config = dict(
    model='audio frame classifier',
    dataset='two synthetic voices taking turns or overlapping, over music, noise or silence',
    train_examples=26041,
    gain_aug_db=10,
    n_mels=80,
    hop_length=160,
    input='log_mel',
    spec_augment=True,
    win_length=400,
    num_classes=6,
    output_stride=2,
    arch='transformer',
    norm='layernorm_no_bias',
    norm_position='pre',
    hidden_act='geglu',
    mlp_ratio=4,
    head_dim=64,
    fused_qkv=True,
    bias='all',
    qk_norm=False,
    parallel_block=False,
    inner_norm=False,
    subsampling=2,
    layers=8,
    width=192,
    positions='rope',
    init='kaiming_normal',
    residual_init='scaled_by_depth',
    optimizer='muon',
    muon_scale='match_rms_adamw',
    learning_rate=0.0048,
    momentum=0.9,
    nesterov=True,
    orthogonalizer='newton_schulz_5',
    adamw_lr_other_params=0.0011,
    max_grad_norm=0.5,
    max_steps=7500,
    batch_size=256,
    epochs=73.7,
    lr_schedule='cosine',
    final_lr_fraction=0,
    warmup_steps=370,
    weight_decay=0.3,
    adamw_weight_decay_other_params=0.05,
)
Rows from block 3, named by matrix and row number. Rows with one number belong to one neuron. Each number is 200 + 30 x the weight over its row's rms, rounded and kept within 0 to 999. All counts start at 0. After the name is the row's rms in percent of the matrix's.
# gate: MLP gate (model.blocks.3.mlp.gate.weight, 768x192), inputs 64-127
# fc1: MLP up (model.blocks.3.mlp.fc1.weight, 768x192), inputs 64-127
# fc2: MLP down (model.blocks.3.mlp.fc2.weight, 192x768, transposed), outputs 64-127
gate.419,085,184,231,196,165,261,179,179,165,207,199,191,201,147,196,177,240,213,232,206,232,201,213,148,170,183,166,197,229,183,193,185,239,177,245,231,203,191,229,207,208,239,229,205,200,213,168,215,215,196,219,236,212,221,218,109,191,171,146,240,223,175,189,211,168
fc1.419,085,207,232,229,200,265,192,199,161,192,218,238,169,194,214,168,252,184,195,215,216,170,214,180,205,223,165,203,272,154,193,209,220,228,167,205,206,169,198,200,273,231,239,180,194,186,148,166,181,157,198,213,192,179,214,170,160,177,192,242,160,174,167,184,200
fc2.419,088,174,160,132,170,239,170,175,156,247,196,171,202,227,220,189,227,194,199,166,174,215,184,210,170,140,197,151,226,210,259,205,208,158,203,192,217,155,187,234,150,207,239,224,218,192,146,245,234,236,231,202,227,190,163,180,182,169,250,225,175,176,143,196,188
gate.420,131,195,245,205,236,158,212,225,212,235,148,170,201,169,254,146,181,179,175,175,183,202,180,238,222,209,139,160,193,204,248,199,226,220,192,161,178,162,184,208,231,198,166,208,199,227,184,229,181,167,180,191,222,208,217,206,177,215,215,189,198,206,131,169,155
fc1.420,134,158,196,190,213,182,262,212,197,167,252,186,194,173,218,171,176,210,86,224,182,181,151,94,225,170,244,192,176,266,214,200,175,209,187,204,182,238,206,247,213,211,207,190,177,197,146,167,215,228,234,239,173,247,237,188,209,195,186,163,197,184,250,183,215
fc2.420,126,171,224,191,198,214,163,119,219,154,212,148,202,169,200,222,263,211,197,218,165,194,209,221,228,157,233,248,213,164,243,201,174,206,270,172,212,159,238,196,242,188,163,157,245,161,209,233,170,158,234,233,259,164,249,224,217,152,208,182,245,265,191,161,182
gate.421,126,154,203,242,236,153,164,182,244,194,166,205,204,210,184,253,227,169,193,153,188,192,185,154,167,246,192,156,222,198,194,141,157,199,153,201,233,198,156,204,206,201,188,227,248,204,185,215,184,243,113,218,192,200,181,173,214,224,250,185,257,232,220,200,158
fc1.421,125,165,180,218,206,189,213,222,178,223,214,177,156,213,171,208,241,180,270,223,182,188,220,194,217,202,222,133,202,205,138,193,195,156,183,194,139,193,156,262,223,192,204,211,235,207,212,223,201,237,190,212,188,204,192,242,200,213,230,213,210,228,255,192,187
fc2.421,120,213,137,198,254,213,187,248,218,191,182,201,209,193,178,148,174,185,196,187,235,188,194,270,212,148,177,229,204,224,231,205,252,217,182,202,178,224,221,184,198,208,223,194,195,177,244,175,248,189,177,161,218,184,234,148,179,183,153,177,208,227,164,216,173
gate.422,042,156,320,215,216,227,227,196,198,181,196,185,198,216,248,227,195,160,239,187,174,214,197,175,162,201,135,199,241,175,211,223,218,150,202,255,168,226,200,209,189,215,182,210,248,164,197,219,190,180,225,182,175,200,236,164,208,168,189,204,191,186,239,214,233
fc1.422,020,195,214,171,218,200,176,129,226,195,227,210,216,245,174,181,196,202,194,170,235,182,195,234,174,209,182,226,180,221,268,156,172,150,224,225,181,234,199,211,222,219,163,204,224,127,215,145,217,191,213,219,208,208,204,190,197,249,196,189,219,169,135,206,214
fc2.422,042,236,99,165,195,196,191,159,199,200,217,197,197,196,158,175,213,210,181,185,251,212,197,209,257,214,236,209,219,259,202,133,168,217,222,155,201,177,183,170,204,177,233,176,190,246,188,158,234,235,176,181,202,204,154,174,201,273,204,200,215,183,161,182,170
gate.423,112,244,247,179,215,169,179,199,226,220,165,157,198,245,195,192,230,215,216,208,172,196,188,197,180,182,201,208,154,213,169,243,131,211,262,158,172,200,247,180,189,208,209,200,238,223,186,170,216,163,195,243,223,213,233,171,200,240,130,180,186,227,249,225,205
fc1.423,112,273,211,208,220,175,121,235,235,155,193,152,208,180,230,159,208,195,197,244,144,203,178,234,196,230,229,201,250,178,208,214,223,222,205,227,230,206,182,184,219,128,264,255,229,145,167,207,149,164,122,225,165,193,197,196,250,228,228,198,177,159,236,151,251
fc2.423,125,200,181,257,219,188,193,189,213,191,183,205,196,194,207,182,205,189,197,206,206,207,216,216,249,227,200,223,264,232,178,242,192,217,242,215,255,269,195,202,170,199,217,150,215,225,184,167,257,254,213,177,148,279,166,191,236,219,190,237,199,194,151,201,143
gate.424,120,194,200,137,182,179,230,191,224,166,222,155,188,209,229,189,191,163,231,217,194,151,178,209,180,202,227,215,242,125,176,211,193,244,230,194,180,230,228,234,234,197,227,208,217,146,191,198,177,225,216,191,213,189,207,257,187,170,193,183,201,187,253,196,237
fc1.424,118,217,162,210,228,245,172,234,153,154,245,219,227,229,196,223,203,203,224,222,235,222,155,191,164,214,193,174,222,217,255,221,229,170,177,143,218,202,149,125,157,159,239,215,187,241,174,201,204,202,195,190,142,160,191,185,233,208,216,150,176,251,148,189,218
fc2.424,107,169,186,223,172,236,203,229,162,220,263,194,227,212,213,216,247,216,219,196,173,198,259,219,238,245,177,273,202,227,217,186,164,204,205,204,183,238,210,181,191,216,209,210,151,176,192,217,187,195,208,226,216,203,206,238,212,207,166,234,189,155,251,239,219
gate.425,105,192,217,240,184,157,205,191,181,276,182,173,188,174,224,243,181,181,223,153,201,198,200,185,142,206,173,195,183,132,175,208,193,246,189,162,249,188,181,181,222,194,195,205,195,153,216,180,195,184,194,184,204,157,228,165,178,182,207,166,221,229,213,208,232
fc1.425,109,231,190,215,186,177,217,184,181,179,187,167,169,184,198,172,203,182,217,210,234,217,209,199,164,242,179,171,189,174,155,186,205,210,210,141,254,234,209,171,187,144,216,176,155,219,200,209,174,166,223,197,233,156,207,146,181,132,188,187,195,205,180,228,172
fc2.425,112,224,220,180,253,201,149,193,186,213,231,189,192,188,194,159,236,289,175,186,199,197,203,182,229,175,207,195,234,181,207,184,176,172,177,173,146,186,157,173,148,217,175,199,224,201,213,168,171,153,204,196,218,234,187,226,232,171,182,234,144,183,219,199,165
gate.426,120,204,189,177,169,206,187,149,191,209,196,196,242,237,212,211,197,233,201,198,182,186,224,217,258,193,171,219,159,186,244,195,229,169,209,173,190,184,198,186,203,133,173,195,161,242,205,174,231,213,223,151,228,214,161,208,187,154,221,274,202,242,192,229,233
fc1.426,118,214,209,243,228,178,169,197,226,185,206,230,173,218,231,181,213,248,202,176,220,211,176,218,180,177,221,193,242,211,232,197,196,205,209,236,193,197,187,153,217,141,181,228,180,188,204,169,230,208,229,205,179,208,202,189,216,225,159,162,182,230,231,206,219
fc2.426,108,194,204,220,145,200,224,164,224,218,204,214,176,239,221,218,215,204,192,215,200,249,156,225,209,221,177,222,180,249,169,225,196,216,157,188,224,225,159,255,201,201,224,205,179,164,186,203,192,199,197,209,195,226,175,221,178,233,135,223,221,175,230,209,221
gate.427,124,209,194,191,201,125,163,229,228,188,167,222,176,236,222,213,207,228,220,168,188,196,175,217,180,218,137,199,182,195,202,162,234,205,191,244,243,198,212,171,171,134,150,169,193,191,216,159,198,216,229,207,231,195,186,173,241,172,217,200,168,181,200,216,222
fc1.427,122,182,224,225,202,224,174,194,241,190,170,176,223,203,164,132,184,198,224,211,231,235,158,169,154,186,183,217,143,237,117,177,199,195,232,201,188,202,190,198,257,133,181,151,269,194,195,181,195,206,237,216,235,175,182,244,201,217,235,240,228,197,207,191,258
fc2.427,126,196,223,218,205,225,257,216,184,188,170,159,156,207,181,201,159,181,158,194,178,259,194,187,189,215,183,190,219,192,239,200,155,212,228,181,197,182,218,209,189,204,197,208,218,258,211,204,207,218,171,216,239,188,193,239,124,159,223,219,204,191,240,172,168
gate.428,135,273,205,174,181,167,194,196,226,262,159,201,211,193,232,186,205,209,203,190,197,236,226,171,226,181,233,256,235,173,223,196,198,245,143,181,192,198,246,202,131,240,225,156,232,200,170,200,198,204,143,186,137,270,225,169,213,149,211,202,226,179,193,169,150
fc1.428,140,174,200,180,166,245,175,189,194,151,228,178,204,215,212,216,193,159,204,228,244,269,270,205,153,235,235,213,153,209,202,158,209,202,212,159,195,201,226,224,197,231,169,227,229,164,206,157,188,276,191,175,176,214,213,189,171,191,240,192,170,177,199,226,187
fc2.428,136,188,147,185,181,194,166,242,212,251,189,216,190,204,195,188,156,235,187,216,211,146,178,162,193,235,186,171,209,213,169,187,205,150,142,187,221,222,205,201,164,157,129,155,199,199,220,270,205,194,216,186,195,214,187,219,174,243,200,183,169,182,186,211,207
gate.429,101,191,227,230,207,178,231,163,240,157,207,156,215,205,213,264,216,142,197,113,201,173,189,162,245,264,205,222,157,233,220,200,218,190,237,208,206,237,187,182,206,159,281,178,208,235,166,196,195,220,221,182,242,212,227,183,214,185,196,188,257,181,220,210,176
fc1.429,103,220,188,199,223,220,246,250,204,195,211,292,141,178,188,130,210,250,237,214,193,224,203,244,186,175,236,207,223,180,123,154,198,160,201,177,211,189,221,239,216,212,158,221,176,131,214,210,149,162,150,176,175,154,165,178,220,186,203,182,192,247,153,212,232
fc2.429,104,152,196,184,187,189,186,229,204,226,275,161,195,173,217,193,163,180,209,149,187,209,192,153,229,201,216,225,212,271,180,158,190,239,211,174,243,184,207,189,180,237,214,225,170,181,204,254,119,232,195,242,138,198,180,140,256,175,199,185,204,202,195,228,154
gate.430,103,152,170,127,176,241,173,237,180,219,174,202,186,214,165,244,158,188,189,206,232,249,169,193,217,196,264,156,199,187,248,225,199,188,171,235,191,194,206,214,197,178,182,253,228,241,169,242,225,184,209,212,176,213,189,198,144,162,206,177,212,187,196,171,160
fc1.430,103,162,213,162,219,249,205,191,215,227,224,147,194,157,194,209,159,153,221,241,188,245,191,195,226,238,238,170,202,200,189,225,171,189,209,232,181,176,155,201,255,150,175,197,209,188,171,259,213,193,189,211,168,194,125,192,171,237,205,216,197,192,215,160,184
fc2.430,100,192,172,171,200,228,215,208,229,144,156,232,196,245,215,216,215,172,218,195,210,195,249,276,218,233,262,209,179,171,255,183,191,207,216,188,170,137,239,170,158,198,217,169,121,157,207,211,230,222,170,221,222,198,161,243,224,164,185,195,115,216,254,205,185
gate.431,086,174,209,184,223,181,263,195,190,223,183,223,221,163,212,198,191,159,156,249,196,202,176,181,185,229,254,184,215,211,199,222,172,184,154,190,169,205,224,170,190,216,173,177,181,224,191,213,234,185,223,147,145,230,197,184,150,232,118,200,185,202,174,178,214
fc1.431,087,207,167,228,182,228,151,195,193,221,265,215,165,182,195,218,243,214,199,167,235,214,215,147,240,193,159,163,188,226,209,186,204,210,209,224,223,178,148,267,303,219,169,184,197,230,191,217,229,212,150,249,249,172,221,219,166,211,308,176,218,205,215,204,219
fc2.431,081,220,226,191,207,216,195,218,158,241,245,160,242,147,156,169,186,174,197,215,209,218,257,184,221,205,221,158,209,221,184,206,86,212,228,176,214,206,177,181,208,187,177,219,191,221,207,255,232,231,196,200,204,190,227,219,162,191,257,229,186,196,239,220,191
gate.432,105,199,189,229,193,177,161,193,196,169,186,255,197,231,191,207,185,167,185,228,202,192,185,138,227,201,216,251,194,204,204,223,200,229,151,194,205,165,188,180,247,196,209,154,174,269,185,228,189,164,177,217,198,240,156,173,236,157,235,235,217,171,233,217,174
fc1.432,108,230,141,195,188,213,229,224,156,228,207,207,255,203,187,256,200,203,201,225,216,224,220,186,163,170,184,225,190,162,205,190,196,213,154,178,251,171,185,229,185,193,184,169,184,212,232,206,211,196,237,222,200,234,220,202,204,160,212,200,225,156,209,236,206
fc2.432,116,185,210,234,243,199,197,241,231,229,230,236,194,202,218,188,224,162,225,127,187,197,231,178,160,236,215,198,176,205,244,245,199,151,223,229,162,225,266,203,205,173,231,207,175,162,209,242,222,245,252,201,231,192,163,187,155,239,163,184,181,171,224,233,194
gate.433,057,208,260,182,174,222,200,162,187,210,207,196,197,151,222,245,194,193,229,171,186,158,196,254,242,231,157,176,199,173,185,205,205,212,195,200,223,190,196,193,174,208,212,166,227,234,193,232,207,201,212,241,184,187,146,217,274,243,118,213,248,212,178,207,168
fc1.433,034,237,191,170,163,178,201,214,198,239,214,176,204,190,217,204,245,197,149,178,213,129,173,207,204,185,183,238,158,215,212,205,165,156,192,193,237,250,169,174,189,214,218,227,197,201,217,230,181,158,179,261,145,181,171,189,251,236,149,251,251,190,192,218,217
fc2.433,057,256,179,215,243,189,170,233,213,239,196,177,216,224,218,146,185,144,193,209,188,251,166,139,189,182,214,225,240,215,215,214,196,141,217,223,172,208,192,176,190,209,240,225,221,175,212,216,149,177,182,191,142,181,230,183,166,181,206,203,176,134,228,232,213
gate.434,090,213,166,179,165,155,229,195,155,190,245,256,169,226,117,173,212,262,251,187,197,203,206,192,214,214,227,188,184,167,202,198,194,261,200,189,196,213,143,162,201,204,160,186,178,271,156,175,231,179,200,253,199,178,242,188,170,199,215,190,168,173,184,240,247
fc1.434,090,169,208,190,199,239,190,206,204,237,194,174,235,234,211,149,258,204,174,225,231,191,163,163,160,147,150,219,210,226,188,185,214,258,165,123,227,179,191,222,184,209,190,219,201,145,228,230,183,224,225,201,204,187,199,199,159,224,191,147,176,235,191,194,222
fc2.434,093,194,170,204,125,166,184,223,214,236,157,194,196,163,167,212,130,156,188,238,170,240,189,199,191,239,179,174,177,277,197,187,174,187,139,224,225,223,216,178,213,156,200,238,182,195,188,209,206,199,190,261,207,227,178,198,200,247,213,246,231,242,201,188,213
gate.435,111,251,185,188,212,182,240,173,209,239,143,136,158,228,204,197,221,260,218,208,169,166,158,183,203,222,167,173,229,153,233,159,237,168,207,172,217,174,161,213,226,284,160,201,233,229,269,175,189,199,237,149,179,178,194,227,183,190,150,198,169,231,271,189,197
fc1.435,111,195,197,183,187,185,139,204,196,159,236,193,189,190,220,200,184,222,155,201,179,230,170,158,174,172,221,166,143,268,185,235,194,275,242,194,207,209,199,164,140,155,224,208,132,163,166,228,253,228,178,198,188,205,219,184,239,202,228,219,214,173,160,232,198
fc2.435,116,231,220,184,230,200,206,247,248,204,176,150,211,202,220,155,245,183,182,219,260,205,233,201,220,118,190,191,227,157,226,192,245,173,208,165,259,161,164,158,180,276,188,188,199,152,176,149,196,168,191,180,206,220,238,242,152,165,199,180,210,198,194,207,238
gate.436,109,166,231,179,182,159,229,218,212,191,177,181,158,141,228,233,221,177,184,203,164,187,237,186,205,178,255,239,203,188,140,163,170,233,209,201,207,200,201,173,198,242,248,211,211,223,199,158,153,218,174,149,192,211,187,199,192,158,163,182,191,232,202,182,196
fc1.436,104,243,247,208,204,195,188,178,182,220,232,135,150,183,192,189,197,188,175,214,188,206,179,204,191,210,122,201,175,212,221,202,206,172,200,194,188,197,143,200,239,158,184,213,180,161,225,218,235,196,187,214,215,151,191,167,221,190,194,239,210,201,174,235,195
fc2.436,100,194,248,226,188,155,196,184,216,194,183,192,175,123,151,199,184,235,217,187,185,202,188,235,217,186,173,248,223,195,235,237,161,190,251,219,210,165,212,171,198,261,177,206,221,217,223,202,199,197,209,209,235,232,189,176,267,208,183,235,213,184,220,203,264
gate.437,104,193,152,210,236,209,252,209,185,229,206,204,201,173,235,174,247,157,167,224,217,239,123,201,196,202,218,184,160,170,232,256,173,199,182,179,196,242,182,229,194,227,224,220,205,208,204,180,206,179,277,180,213,226,181,163,172,222,220,210,216,175,242,226,235
fc1.437,098,234,257,228,153,139,162,219,191,224,231,208,188,225,182,222,197,195,196,213,221,176,265,212,245,217,188,178,187,223,213,141,200,146,205,177,200,210,162,153,195,201,217,208,218,168,165,257,206,176,215,257,158,187,207,194,227,141,235,228,159,246,154,227,136
fc2.437,104,192,232,227,168,216,204,213,213,205,236,151,192,242,234,232,161,149,163,227,191,159,221,167,241,209,233,215,180,181,202,215,172,151,164,211,178,235,193,245,211,251,169,192,249,266,212,217,198,192,182,206,218,191,207,264,182,209,243,189,163,168,207,165,168
gate.438,096,223,195,287,114,248,192,207,249,190,229,185,201,159,221,177,155,195,187,181,159,201,143,209,186,188,213,229,174,187,201,203,202,173,296,194,220,151,203,197,276,239,166,202,230,213,198,205,215,213,239,197,176,190,166,229,170,215,187,240,203,228,214,186,170
fc1.438,097,171,169,197,220,240,184,230,187,208,203,193,212,187,215,161,210,179,197,280,180,202,167,165,196,172,210,167,168,225,196,288,200,145,196,194,204,218,192,209,154,169,191,176,194,240,183,207,167,193,203,248,176,253,234,171,239,189,199,192,280,184,195,195,166
fc2.438,099,197,228,230,187,195,156,229,163,213,199,172,171,136,212,213,215,194,206,178,232,189,198,193,174,229,161,185,189,214,204,179,172,210,191,186,234,222,195,233,227,261,191,249,117,208,205,193,207,194,226,170,181,174,213,180,211,222,255,191,208,236,177,229,239
gate.439,075,175,226,228,189,210,241,156,215,218,219,241,191,200,199,217,233,190,200,203,160,203,195,213,254,207,187,189,177,200,221,151,160,252,208,218,159,255,197,171,208,187,148,182,201,203,194,220,215,197,192,143,207,191,211,210,191,162,208,193,224,197,184,180,186
fc1.439,077,197,157,198,182,184,188,223,221,210,187,159,187,187,204,233,150,202,131,248,223,224,148,170,185,183,226,228,222,255,188,234,169,197,205,172,169,191,185,226,184,204,198,199,180,232,167,211,162,206,213,198,202,191,221,167,152,195,207,262,200,201,220,180,190
fc2.439,073,160,228,195,181,211,179,176,167,215,228,157,197,184,189,215,171,201,202,173,165,175,174,216,206,125,232,155,177,246,157,231,183,184,178,184,203,193,164,172,250,174,220,194,207,159,210,221,264,145,236,199,194,227,245,268,175,175,190,194,211,207,237,198,165
gate.440,015,239,202,198,201,230,187,200,238,208,274,182,191,227,187,169,168,228,184,253,236,169,192,251,233,168,185,193,209,223,152,227,207,172,252,197,202,172,207,185,168,186,184,192,198,183,255,235,180,204,187,243,228,227,222,179,224,134,178,215,240,229,139,211,187
fc1.440,012,217,181,174,198,236,207,184,264,183,230,173,177,228,187,213,176,227,173,271,195,180,203,268,196,173,214,228,200,240,140,224,215,201,250,201,227,173,190,182,200,211,237,200,201,210,255,227,159,186,174,234,201,222,175,197,218,190,181,232,238,213,134,193,198
fc2.440,018,191,205,179,243,160,195,229,176,223,193,196,204,161,211,232,193,189,214,170,184,220,175,206,157,248,211,168,180,181,218,195,169,220,177,230,231,228,173,166,263,229,217,254,202,252,157,157,198,234,202,199,237,154,200,205,209,274,255,225,176,131,258,172,203
gate.441,130,219,156,226,227,194,170,233,230,161,227,163,243,200,208,183,247,177,259,200,210,255,223,204,182,225,176,234,253,134,166,176,208,196,200,168,220,181,212,231,148,182,200,186,153,191,199,165,182,302,170,183,197,181,185,215,198,212,184,172,173,197,230,152,220
fc1.441,133,166,206,196,181,208,197,196,208,212,182,210,192,170,213,249,217,236,123,223,195,162,178,172,135,183,202,158,199,194,244,179,199,157,195,264,186,214,201,234,132,144,177,216,155,242,219,231,194,185,200,226,181,223,164,149,203,173,202,240,221,170,149,265,151
fc2.441,138,167,215,133,200,190,191,253,183,194,187,213,161,168,177,174,187,218,206,162,225,176,182,248,158,197,183,252,187,164,183,222,149,244,196,258,253,184,211,255,253,185,201,245,197,186,212,210,198,206,205,198,167,195,191,222,197,194,151,245,158,214,170,189,156
gate.442,072,215,197,209,194,238,186,244,237,205,199,206,231,165,227,237,220,173,235,204,233,171,153,208,212,133,223,197,180,171,184,239,206,173,178,249,206,208,191,187,193,153,211,216,184,211,200,215,206,187,213,229,224,138,227,211,215,212,192,139,179,222,221,149,214
fc1.442,070,181,165,202,150,234,215,252,217,179,189,158,238,191,239,216,179,189,240,193,240,204,160,217,204,199,228,197,198,161,201,260,224,198,189,231,254,219,177,190,172,204,223,195,123,280,182,204,180,139,233,221,246,184,204,216,221,221,180,111,223,212,179,211,220
fc2.442,074,142,189,190,224,176,162,234,168,148,192,174,211,242,173,220,204,185,183,171,171,183,197,210,192,230,161,225,242,172,206,229,171,185,216,146,181,234,170,241,174,192,173,203,242,221,202,177,229,194,211,203,203,266,150,187,176,202,241,223,146,201,197,238,197
gate.443,113,230,206,277,187,169,177,172,220,193,280,177,225,252,175,232,224,224,191,189,195,155,219,202,192,188,232,207,178,138,188,198,137,238,241,208,226,192,239,176,212,183,212,182,165,237,195,251,174,218,214,221,148,219,193,217,196,212,189,219,151,189,181,220,204
fc1.443,111,197,197,187,232,211,141,234,193,238,193,210,209,223,245,226,149,232,177,196,216,186,223,226,207,269,226,204,222,217,182,229,234,195,136,161,195,185,184,146,183,235,213,174,213,163,214,171,210,184,245,206,143,147,221,182,200,188,217,152,227,210,186,216,187
fc2.443,110,235,246,178,194,176,112,185,181,213,257,173,151,176,199,188,266,209,211,150,197,148,178,244,241,205,178,186,192,158,228,228,177,251,138,214,218,142,234,208,234,207,177,202,169,112,154,214,217,171,197,224,194,208,165,215,211,187,138,218,194,163,259,190,206
gate.444,124,153,208,202,174,196,269,223,172,187,195,222,207,216,194,265,116,231,206,236,168,202,209,202,173,201,214,199,164,180,167,187,100,184,204,194,189,206,206,230,232,190,209,172,197,173,218,210,235,215,203,157,243,262,189,196,225,186,156,196,161,223,199,186,195
fc1.444,123,233,183,195,191,211,99,201,231,189,181,160,229,163,214,227,208,255,243,157,231,199,218,156,235,221,197,192,185,195,221,171,215,152,187,180,226,225,245,168,190,195,216,189,177,223,185,213,185,229,251,225,214,212,181,214,192,147,185,191,209,199,201,215,209
fc2.444,103,218,189,215,209,219,169,205,196,142,182,198,215,193,173,190,163,212,219,154,133,202,197,109,165,241,185,176,160,211,217,226,148,139,225,109,206,213,247,144,174,201,173,171,231,247,206,195,142,233,241,252,247,212,199,222,209,200,215,245,197,175,170,216,236
gate.445,082,198,197,179,216,174,133,208,178,205,217,171,174,258,215,172,207,238,148,191,201,219,187,197,215,196,214,275,193,218,213,219,179,167,226,170,193,245,200,215,174,181,223,222,189,186,192,197,191,196,199,198,147,196,192,201,155,143,208,192,209,206,223,138,153
fc1.445,083,208,180,218,207,200,241,188,233,190,177,241,233,172,197,239,171,172,244,209,207,191,226,224,162,216,198,138,236,165,186,207,220,227,175,250,213,153,206,172,207,232,186,183,204,217,224,194,216,190,231,199,241,168,210,206,248,260,175,205,184,181,194,275,245
fc2.445,100,180,266,258,168,203,135,214,217,226,187,206,158,244,184,178,242,205,196,197,203,210,185,166,203,191,178,252,221,195,200,237,166,197,211,202,209,189,160,202,192,179,223,178,223,208,177,226,161,206,134,134,176,215,190,208,206,214,125,233,253,189,184,222,208
gate.446,120,145,189,212,166,258,238,165,220,191,182,211,244,180,156,148,189,197,203,233,154,183,247,201,189,238,144,166,249,188,219,193,145,217,184,201,157,168,179,175,243,223,241,173,219,198,209,208,199,198,213,235,228,195,181,242,187,178,201,227,184,209,185,133,237
fc1.446,129,186,203,207,180,224,180,204,181,141,213,170,223,149,192,186,224,210,122,226,185,180,225,158,169,202,178,152,202,184,256,206,162,229,180,184,248,204,207,230,226,178,262,214,207,184,234,183,203,239,188,228,143,158,239,180,256,187,214,155,209,226,246,238,187
fc2.446,101,201,173,194,129,237,241,168,175,230,173,162,242,201,234,188,189,161,180,190,188,179,181,201,172,244,205,174,207,219,241,250,204,224,180,184,211,181,209,257,211,197,157,233,198,210,164,240,173,151,206,235,194,156,257,188,140,230,212,200,244,161,222,203,210
gate.447,115,210,226,219,211,164,228,199,179,207,201,154,211,206,167,211,204,189,212,221,199,192,204,186,156,175,170,195,203,194,186,218,175,201,199,237,190,188,201,148,250,157,163,141,185,229,215,251,180,289,196,166,204,261,200,173,210,233,171,193,146,257,200,231,184
fc1.447,121,207,191,192,228,208,202,169,191,187,226,200,188,158,197,213,261,236,208,195,224,197,212,173,184,214,212,182,161,209,209,220,234,213,246,278,248,217,225,163,169,173,200,208,209,205,206,207,270,240,214,203,190,224,202,205,240,255,121,216,160,222,236,229,251
fc2.447,121,160,175,206,168,252,190,188,162,214,181,201,271,195,172,206,161,231,197,235,199,275,226,185,216,135,143,200,230,211,183,183,157,235,183,184,154,169,191,134,178,229,137,182,254,160,236,203,193,228,198,170,220,187,210,194,205,207,214,180,195,204,176,229,181
gate.448,090,177,195,228,253,211,235,161,244,193,180,256,195,216,206,202,214,181,174,203,189,206,207,275,194,188,147,178,185,184,217,231,201,197,196,182,159,194,208,196,174,246,228,221,155,157,228,192,212,184,226,218,210,260,225,238,181,234,218,252,182,205,247,228,197
fc1.448,087,237,256,201,138,253,167,158,202,207,203,207,189,218,207,193,210,215,240,168,150,211,167,211,201,187,246,193,223,250,183,185,200,223,204,190,196,202,193,191,218,174,157,177,222,225,166,246,210,208,193,173,217,196,203,178,186,192,230,203,190,173,219,158,205
fc2.448,102,154,173,266,170,236,155,182,255,215,203,242,131,214,234,224,207,183,221,211,223,244,195,217,226,245,191,205,198,177,220,206,194,203,174,181,151,177,206,114,212,227,223,208,187,199,195,173,218,161,226,199,211,244,205,175,224,186,168,184,188,225,255,188,267
gate.449,075,223,166,239,197,143,256,204,250,204,232,210,164,190,218,196,218,187,157,158,221,234,219,185,171,224,222,213,186,257,155,215,172,178,180,272,172,170,177,235,200,202,172,200,198,181,219,210,218,157,185,205,230,232,227,220,155,217,242,263,190,203,208,169,204
fc1.449,078,181,235,146,219,217,212,167,199,208,141,166,187,240,195,286,226,260,181,248,209,207,176,223,151,236,161,233,229,181,219,193,261,244,210,188,174,206,234,199,222,191,228,202,176,224,216,221,255,238,254,197,214,216,192,215,140,185,222,200,166,218,174,188,186
fc2.449,073,223,158,269,177,157,223,218,233,188,251,178,216,199,180,200,193,159,192,128,183,243,144,192,153,155,211,197,193,266,149,228,199,197,240,177,229,202,212,171,119,262,204,185,213,148,187,199,196,157,186,244,181,217,226,184,128,238,217,234,221,163,237,160,182
gate.450,076,198,251,221,186,281,192,158,209,163,130,196,238,196,198,234,186,205,200,179,202,191,169,158,204,234,170,241,209,215,177,211,219,227,194,179,168,207,143,186,197,223,190,224,178,179,184,189,182,200,212,231,220,197,173,222,210,228,155,174,160,187,278,211,185
fc1.450,081,198,195,230,162,196,199,185,204,161,180,196,237,210,213,237,213,186,179,161,202,228,119,180,201,222,192,245,191,218,149,212,215,226,174,195,188,231,201,195,180,183,164,247,199,213,217,140,219,237,219,226,197,230,153,183,192,209,215,198,190,195,195,194,175
fc2.450,085,259,149,185,232,179,239,235,149,170,211,192,188,199,198,167,175,187,211,197,221,202,201,201,180,165,185,167,182,196,185,219,211,169,218,164,265,189,234,210,192,191,200,165,227,215,186,253,244,200,164,230,199,222,239,168,171,148,209,239,168,178,226,137,163
gate.451,129,205,206,176,152,167,212,221,214,183,255,165,192,222,230,198,171,202,182,215,174,193,200,188,204,200,183,243,178,186,197,143,139,223,246,168,209,211,219,213,212,181,244,214,163,184,239,226,226,253,191,196,254,146,186,217,248,185,178,223,124,200,134,189,175
fc1.451,123,211,263,144,224,163,184,156,184,178,209,225,189,177,235,160,186,197,192,195,178,260,246,180,177,195,186,185,263,188,239,156,168,165,189,176,195,263,228,227,206,206,250,207,179,215,182,206,194,231,191,197,228,162,213,213,202,237,160,205,219,161,231,189,157
fc2.451,135,207,237,199,253,184,221,207,216,161,134,228,203,204,202,201,230,225,210,170,186,206,168,163,193,222,193,161,246,260,135,216,236,221,240,195,210,169,219,215,157,164,209,197,177,193,174,221,223,163,204,231,238,179,240,234,197,144,262,256,194,194,148,198,186
gate.452,117,126,204,207,265,160,186,205,201,207,232,196,208,197,220,235,220,195,155,229,232,169,199,149,233,177,240,191,213,182,201,180,155,229,204,218,189,222,186,179,244,200,226,179,182,219,201,186,167,222,178,234,177,221,129,192,191,223,206,158,201,152,204,206,192
fc1.452,116,276,254,133,245,221,202,214,213,145,218,169,239,245,227,163,200,183,187,174,207,189,205,175,160,173,235,178,196,219,201,185,238,166,165,207,221,186,232,157,191,193,188,220,215,156,145,176,215,106,185,193,184,221,204,225,206,215,180,199,216,213,218,184,168
fc2.452,117,213,274,162,121,204,210,183,253,207,185,167,236,230,166,206,196,198,197,209,178,158,183,162,172,184,203,211,201,202,195,176,240,228,208,195,205,154,163,220,148,220,180,180,201,215,194,213,187,220,203,189,206,192,278,193,217,192,229,202,191,195,153,222,202